{"dataset": "made-up road signs on poles", "train_examples": 61250, "shared_expert": false, "depths": [2, 4, 2], "muon_scale": "original"}
Rows from block 2, named by matrix and row number. Each number is 500 + 50 x the weight over its row's rms, rounded and kept within 0 to 999. All counts start at 0. Numbers have three digits each. After the name is the row's rms in percent of the matrix's.
# convs0: expand pointwise conv (model.blocks.2.convs.0.weight, 512x128x1x1), inputs 64-95
convs0.0 106:473560556509488395533545451459519513465400494518491485555555438431438481487485440545528476539533
convs0.1 138:518505487550534565489528608427496566430516508514533554518442511500534480567420444486444552522514
convs0.2 093:437564472584503468556556592516505448557480381448576447476516439554482445409549554560455574490440
convs0.3 104:456512478431465467465557524512491462556522532487489452615646528470399496455468528519525514572518
convs0.4 100:553462536469498435538467465430523480489529496406431551557537448653591484497459530418439483477578
convs0.5 099:479524501508500418502421542459513540580527510396438531512544471473427470476473410451440542466436
convs0.6 093:486449501457474568547587563461565517439512463544548430459519554542534530450441395478454479443624
convs0.7 105:501491512506513480473541534529528454657502492477468535406629476517496562422463494471474438473425
convs0.8 092:507468439432525479533502621474526499472621560442516450524437510504480498601467604448505520483540
convs0.9 111:482482495510539569425515490472587498468505526483558501513467430518555543415334542497534578529499
convs0.10 084:506550527579472541510492509501511497455497517452464528442526505422338535457462476417435568441519
convs0.11 108:489511538556536416494489538459432422580512581448402566517536499445417526365470509485512609445452
convs0.12 107:476431528471477502450606554442547474597456564470492500436547433497532516501567570540540452427489
convs0.13 099:438560510447464487455443496405518559367467551509500469433502507518492416558489373487584550518455
convs0.14 099:462504477452498495396478514452529522466473474524496516481598459398489533526461476537539556525566
convs0.15 112:520525450524475602517490493467467443440582480446445499492518564460499636495519537513561583601486
convs0.16 117:476647578496489457484404483438454438400527540506467460556502519519582522447540596494562511520564
convs0.17 098:434567473499490557521584420436464636433400590559526499453584549445431560464563400534549461557418
convs0.18 095:554477462545454502509555556534520548490496356510583477592597516572533431550532465522463600452551
convs0.19 099:539533459512506500542453470569445460413491536598414481451437476508538430461591550462540502527508
convs0.20 093:544466560495520479422421453570523504456501506519472489543493520520594486503525499503551517507420
convs0.21 100:515415448582504457426415564528458519430545531478477575507484527496470466546448403495481551486638
convs0.22 100:502435487512504477427497558484563560448589507456510560449543523487550559535434541529460410502475
convs0.23 122:487511514427580504444478543441514502506424371554545489469529401592451497537435445572548457553509
convs0.24 132:459512519424466484503379472546514448506493421493527520461501483513491584413499458479443517534456
convs0.25 079:531504454617475519557511536526498493464417508460486477450442440493364542407482454506517505491467
convs0.26 139:541577443499488548459484603465476480525529606493516430468532570441598499580482503487586529508465
convs0.27 106:434478528585575460530576541576530519484491452500504473557508403491460515551585548551513440574519
convs0.28 078:490478497397451491517483485526437507589501536531461470485506532447431422404493530482513435467572
convs0.29 092:477453500524522412476478538500492447523383519528460511504420511436549498535466468506462466499492
convs0.30 101:408487490501445543518540537550544444498470417546510439541468477559533515449497536483481579437455
convs0.31 087:509442514498385532456504534494471430549449474477448549500495464540520501508546497458419552409591
convs0.32 082:469639478568452554503534495491458614447468570522531496456486536512549436517503467522495607504507
convs0.33 100:575562544567446508536486530570535502496488623546571434506490518430591530464440491529523491596486
convs0.34 114:496566460455525497501488447506540523479579461540471501607462464531512531599416532412523485554465
convs0.35 090:513492527493434587498515469480525455507432504505464380467507432462518484429548436485546505475505
convs0.36 096:495462500505525488433441406428517331549488513473485504527488500576389421525479456470532464426505
convs0.37 080:456519586488461538555475511456458528445453415475442519502492589434484444492517509465416443500503
convs0.38 085:434493593505634500520543421522530457556447480436510512595552482454570553521505498450435461479512
convs0.39 078:434453436535482533489524561533570474402480552426437507546520584461457443498486403483485468518456
convs0.40 089:416628499554467553489530521550411530434541601443511450500496522406526482503457431467516472514519
convs0.41 096:529559520547498550555459446512520539621561574479462567463502528536471508488501588511466560601504
convs0.42 102:510502490513448465421514553410603516388619524491516457470540415402528483553489494427550487499526
convs0.43 082:526447484525448544493525481528447555476551448571522563583566455579439481483510497404517612492597
convs0.44 122:493448429527464555495481567456561539561553549473539562523526414572461459523454569456480591403501
convs0.45 087:498575520481455508510448565462527462523446432461509542552348452473489487515477525596540475572566
convs0.46 088:613498487523523534512531436627540466567498555592473519414405495522446440479447456492548528606436
convs0.47 105:532560512619502452539488498583493512527476596509449545597495521417458596551592498519576555536517
convs0.48 119:560510492424588493495465555535483450540494460451522472574511468499466495547499433566475502592411
convs0.49 120:447518509452509494450539499508543535501541413550494489447515452528513451444469478498455428496509
convs0.50 096:509620609530476485541486491468589599608521506448483568539489529491461512512530538645501501500534
convs0.51 080:503480504422538528579576485511426525447571473498547410438488491564523438387537548488545528548468
convs0.52 108:528508539436410482446474444475463514532445523473479543484457544523491470531588514465460486494497
convs0.53 105:539511482568460481526431451514506521511483343544577498459500538536445538474463490488443484479556
convs0.54 102:512518409560493474477492485495504514432436497525450480453555486475482525525493402480577450441525
convs0.55 096:444473527406517513572450532536465543592487522427530485502505506492512436544551422535451510492563
convs0.56 064:462520486485441459514466485498527508600496536460492458510479423462464530487479577620490468514559
convs0.57 098:472514468475537475631504476509563544478515527443469422416514436518423473466484509578484591500428
convs0.58 088:406521560391463517522513612479452545662539476435511481528466401519458482512497531572464539547557
convs0.59 099:433510550522536468547500504463480450564583489487470511486462526509444647514480547533517567503573
convs0.60 069:464546580425477581540462607470524591469505546544494554527446564443518483508444464629486589518553
convs0.61 083:476486413604501552486539537469542508546493461456442565520418506447559478520538424549405595479568
convs0.62 109:451424510502566512550486572448427433452501551479538502607499472495588528568443481518505529504557
convs0.63 070:433475472532426427582452464520517469528526536589474450508410443441425501534402551475582492501451
convs0.64 087:485474438532555461520517468500545518372498526593548578473481541432501554424522462519525457529558
convs0.65 104:523451504585529525553481455513547451411430403584492458540538364510465430475406468504523479567496
convs0.66 109:423496461425524551489548523603439474619534477456415530496532562461465487498529525653543512520461
convs0.67 087:492497487404429541486508585452488426514550501474503514441540518531481534462457449532582475504556
convs0.68 079:525487554512546501494522462547544531565499357466506428405477432449492495510519544439578536544497
convs0.69 094:509457517465538504453421549494521476591488504545551424521535525561515534459510498566495459510569
convs0.70 091:569472421472466515543449565587551600484496559523387543493546487382508519507454528423488436526527
convs0.71 116:522572478427448541494432484449515384458555522549435448493551531517478442499463537465544419510586
convs0.72 102:509489502524535551462520476546512507469545533472568578490507451537526522479453613519544416512489
convs0.73 092:418507474504543542543522529501428545502461543570462443543514506518542521448507534459500551587591
convs0.74 073:427488430526531555540489541509520476496503485434560509585557469452499559495523453514457472490407
convs0.75 122:576520453492365498503538499447494534459464549470435458493483515492442519516479432455470532533470
convs0.76 127:540387473464481575464526521494503468484516548571486487415516457559547427501527443447472447493473
convs0.77 114:507550524537514469451417530491470590491427519458576547517448385508465455460564493559505531535491
convs0.78 093:453505462481562449516470545465480611578555597438523444557406522540525442436418583560461522512432
convs0.79 125:561506440514379495465491440486535467475533567468511513420528496588531485485391389545541446506465
convs0.80 100:442518461478462525529529575474513577394486530482481536464454471461375504509428534582522497525525
convs0.81 118:542492399342526513493492492544460489515439486466468444545480517526542460523552448502483509631512
convs0.82 102:451494499510468462497460529475477527544521546461499531493445445455479476525515560575539533524466
convs0.83 093:507494424509521545462449487570440566506500461524506491520543548516576546558428384454564471574422
convs0.84 098:498517521551454487538508551479517596443503424608533486524460524490524404525464481416414563531508
convs0.85 094:538529462506446559495505487519450576552531501504533503467662578447500522466549549560564589505568
convs0.86 097:515545478537565445472468456478521497549512579412452514526477497552524493507511502514555461484420
convs0.87 113:546570471561493565438510574551540538528454527530475519518423528475568492476484506526515556469541
convs0.88 127:454463431519527506481450544491490555449511534468521491458355469488469526460429495497506526628463
convs0.89 083:513560449558527566508483496411602538479502552560493520510485485476587556526470440551449545565557
convs0.90 105:545526496499546486518558472430497607560547433484479582529499506491581505562499529485434485595420
convs0.91 119:561628504522470370533376552487472480498459549455457517488489416472474458560506505513472445488479
convs0.92 101:583519502547462621553482504459448593447509582475454561502450492484448545528509515511369493551483
convs0.93 083:565582548534521466396451493575470460478588439524565531567578479567381601523506526493447471515599
convs0.94 108:419481510427436585478501564537499553525480496581488548501475535468583506488469505436565488472472
convs0.95 101:432488542536531518454546474515541478430547455473496469545510490485437446433466508445388509449605
convs0.96 091:546508457490598565542452532529368473525562515515498453511527539495456510483492498544566483556522
convs0.97 101:408498463619498584463415464474462558463538545480445504555532400407530552457505458463461534410497
convs0.98 094:492552520578471462497491442543478477576598500492524519465493509489443540484529448490493560467611
convs0.99 120:541527457463517507564557465421469496484512557539433488388459452515456465462496576512556498564500
convs0.100 089:499451434558587555491455511462575507411557665492447590558454424435496507487474597545482530495503
convs0.101 123:544494560638466552520478569504562528477560529561396474442488560516444489386356571501497556483532
convs0.102 102:493533504489474519528484439459462512459406511532509506523515556503501460454475373446520520437519
convs0.103 104:443589399522442498443465511486407489384519481544538549521475487511501465403490587459397551453521
convs0.104 091:474615445504509522478447499495457384431524501557456550570516475427532468497578490475460537487433
convs0.105 100:452466439486508519449533493452507426493487505489456458464565550472449541553410445532411440474528
convs0.106 097:492464489454506581639532557475487528567490469517509412427527494537475384490550512438430520487467
convs0.107 099:483515492512499534497486500484547532521468611398493484422596545426512542532558495516432585557411
convs0.108 094:432501546512544406497532500513607475593443519472531502507584566447496534604515540543504441534501
convs0.109 087:488563476471496503506556502498553473462523545460515549501509436414515517514481617421515468521493
convs0.110 097:475515524491430498560443562480440605623395486443492521602568469565574474626538501591501466524496
convs0.111 098:531418417467511525532491486497503549501482518460512538457402529469441463546500532507398532464445
convs0.112 112:499501538485515429449390517474542479476481523543466479584490476567533452478440520449634414621478
convs0.113 093:466518453484485551467454507628616432566527531505466556435485482417514492597528422528478475498463
convs0.114 094:481595442465494515586472476452558472475453435461485498477619509486411508560500514585479509457527
convs0.115 092:546519438500477491533431519527449515429498574539434534481451486487463573543521484473482533545549
convs0.116 105:531501517522519423433410566448690536539518575468455531596490546442527443545504540549446484494407
convs0.117 069:501473584513477470467472543472468481468511543502458445491511371528479613479507554510461472582566
convs0.118 096:445491446474559462461517368563457469427455489470554532497497516465500564507534495524486408520501
convs0.119 095:473492533481536536520524478450542592505487543488494522512539533473401512420457488551563528542527
convs0.120 104:505497517503522444503479500502476445452563396564439478345580506453470509457497506514583566554541
convs0.121 096:471546421540443482513435503527500539512505520470543498596508465449490465518475508562565416479536
convs0.122 097:462537459574533422479450508438485536555525501483599470539453525510489504381513487405429510471429
convs0.123 078:457557485427498557536473573496458482506514568413519459509487487420491468549462539565580554575497
convs0.124 098:472488413523407424516452489497504503408478509571529442455419484566550502538503557530658480457520
convs0.125 089:542539543526550446526475500432563574436462450561393548475547461494490507628528476506513433433440
convs0.126 112:499459562535419478449555510508500499566506502562628455535567470504470520500496441526624474433503
convs0.127 105:414451396487633531533500487523465587573565532487531492616362443484530449451523513498430536498546
convs0.128 101:586465589496456419514455503449558557463537543593514478460434427511520507604507521518496496465509
convs0.129 122:496537558507603459517455443381521610561457486502451434421459535488451571506532542493561592553459
convs0.130 118:563550459500505500476510486591594460460519471603421445407494487490430512567475496543550447539415
convs0.131 084:447529514572538588571464475546556552488502498543453497434466405545512499536519459452605469467469
convs0.132 135:640436516448432500540572378536549628554530473482489488470593476481529503393496497457484465494409
convs0.133 119:401448502459552569569498474472466382547570521460543479446520444450500439405486638476520561522457
convs0.134 102:499486565508474554464425522510450571484515518541506470428445452498518512493552431488469561493395
convs0.135 115:602550543469525528521538395513517574482435495505433548510554424571494491480508539534440477345484
convs0.136 104:424524503576426521472492531501553529561466569502523486494487524534401500469509467486453486535438
convs0.137 093:551483382438486583526504511598536468498573510562458470483500452490493496482513471545497489545468
convs0.138 087:524443556533384510602503496580508398550474448474484453475486539456525381467403392517458595417587
convs0.139 107:455452456493400437523504556547554503510541496480512515462481507475572436566547485472504591527561
convs0.140 091:554484489490518430535479548512498572397529603504457606592452498436451504470452563522457399552455
convs0.141 092:555507477454482418554535491482483495542460466520533594482581502454412560468507499426409569455579
convs0.142 096:487527488542535452557485489461544573485458472464537452516523475546553468545496561474477525608465
convs0.143 105:518487467454574416449446506506474443566524518541529521440523479456434397407396537520513558575569
convs0.144 113:561505510458468481447477553515460517501484443481536452563435472554454415404508513509482450519436
convs0.145 085:546418477520453477487472503488499514410485402515482444448460503508580513466577584499473513583560
convs0.146 089:514465458572540564586454506430545542550522521448466536426477446416541547466489583542529579529593
convs0.147 103:535558493491519399413474487550510478530498453508555491548440467434531456634606508594433453535444
convs0.148 113:527484584459407446552504494453548499449481492554503438528542476583430485470488452478527483519513
convs0.149 084:507537443441440464565538480433550541525530475501494495396474560534462490560564517586518528396484
convs0.150 105:519497418434551543441493492477521493515475555476470492416398496524558468499595456551538513463439
convs0.151 086:522473470519561473586488415456462507494510488497491524454420612543531502486419620426507517498488
convs0.152 101:547450450529509519550645480431585437408553528456413477540545425505495512507537514495557525381476
convs0.153 083:445446533522579428557561452511468545501544480505560492539509446428463540507435483498552453588490
convs0.154 124:479562461461551431521478470532493444439475449447489513496501451481540496530508520538436544516536
convs0.155 092:443562459455491454444556441504484440410549501495544455389571556571429474560542486542524539551440
convs0.156 109:444461522490438449467423530542472520437394511517522456446493567470509529532538514522482452520434
convs0.499 104:481449488525522466419644430500543446543434460566575456545397443514413466466570500589456528484478
convs0.500 099:552448435510510576437423488380517456447538522531482546577436486482439475494513538458479528584491
convs0.501 101:460499457491496497463562540532486525589450581562486457527455462454504466452468441539603464524454
convs0.502 091:496396532494496469537439466588517571559526524528472440572558451456481487496554508558533476501491
convs0.503 084:515392540426552488445468441438496390517503510451589552385528561449477528464488514445514515464488
convs0.504 106:400520537601510541542369554553488418416493496522603562624566427535573516481446602475427556517603
convs0.505 123:439565436479513496558509466494516497575401483414438476525446466454577387552536449472480439513513
convs0.506 097:437470598626460422519584515491542440522426502529428514435503515452436449494519496545521489513515
convs0.507 105:507546429471620452462477498543503553492523510492528442560410505413522456536533517483557587504489
convs0.508 090:495425388496599413608569464430470486508477472539460506551487473503453416440531457443419489529507
convs0.509 103:482457553504472549422456618428382550452465431480472463485456411513452478476507519485465438530509
convs0.510 117:472497590576547500629517572483486586516539536461474436405470549551446498489485429459424513507553
convs0.511 087:470577452530436515407454491476508526405468480437494462635562498508448485487476535520464508453426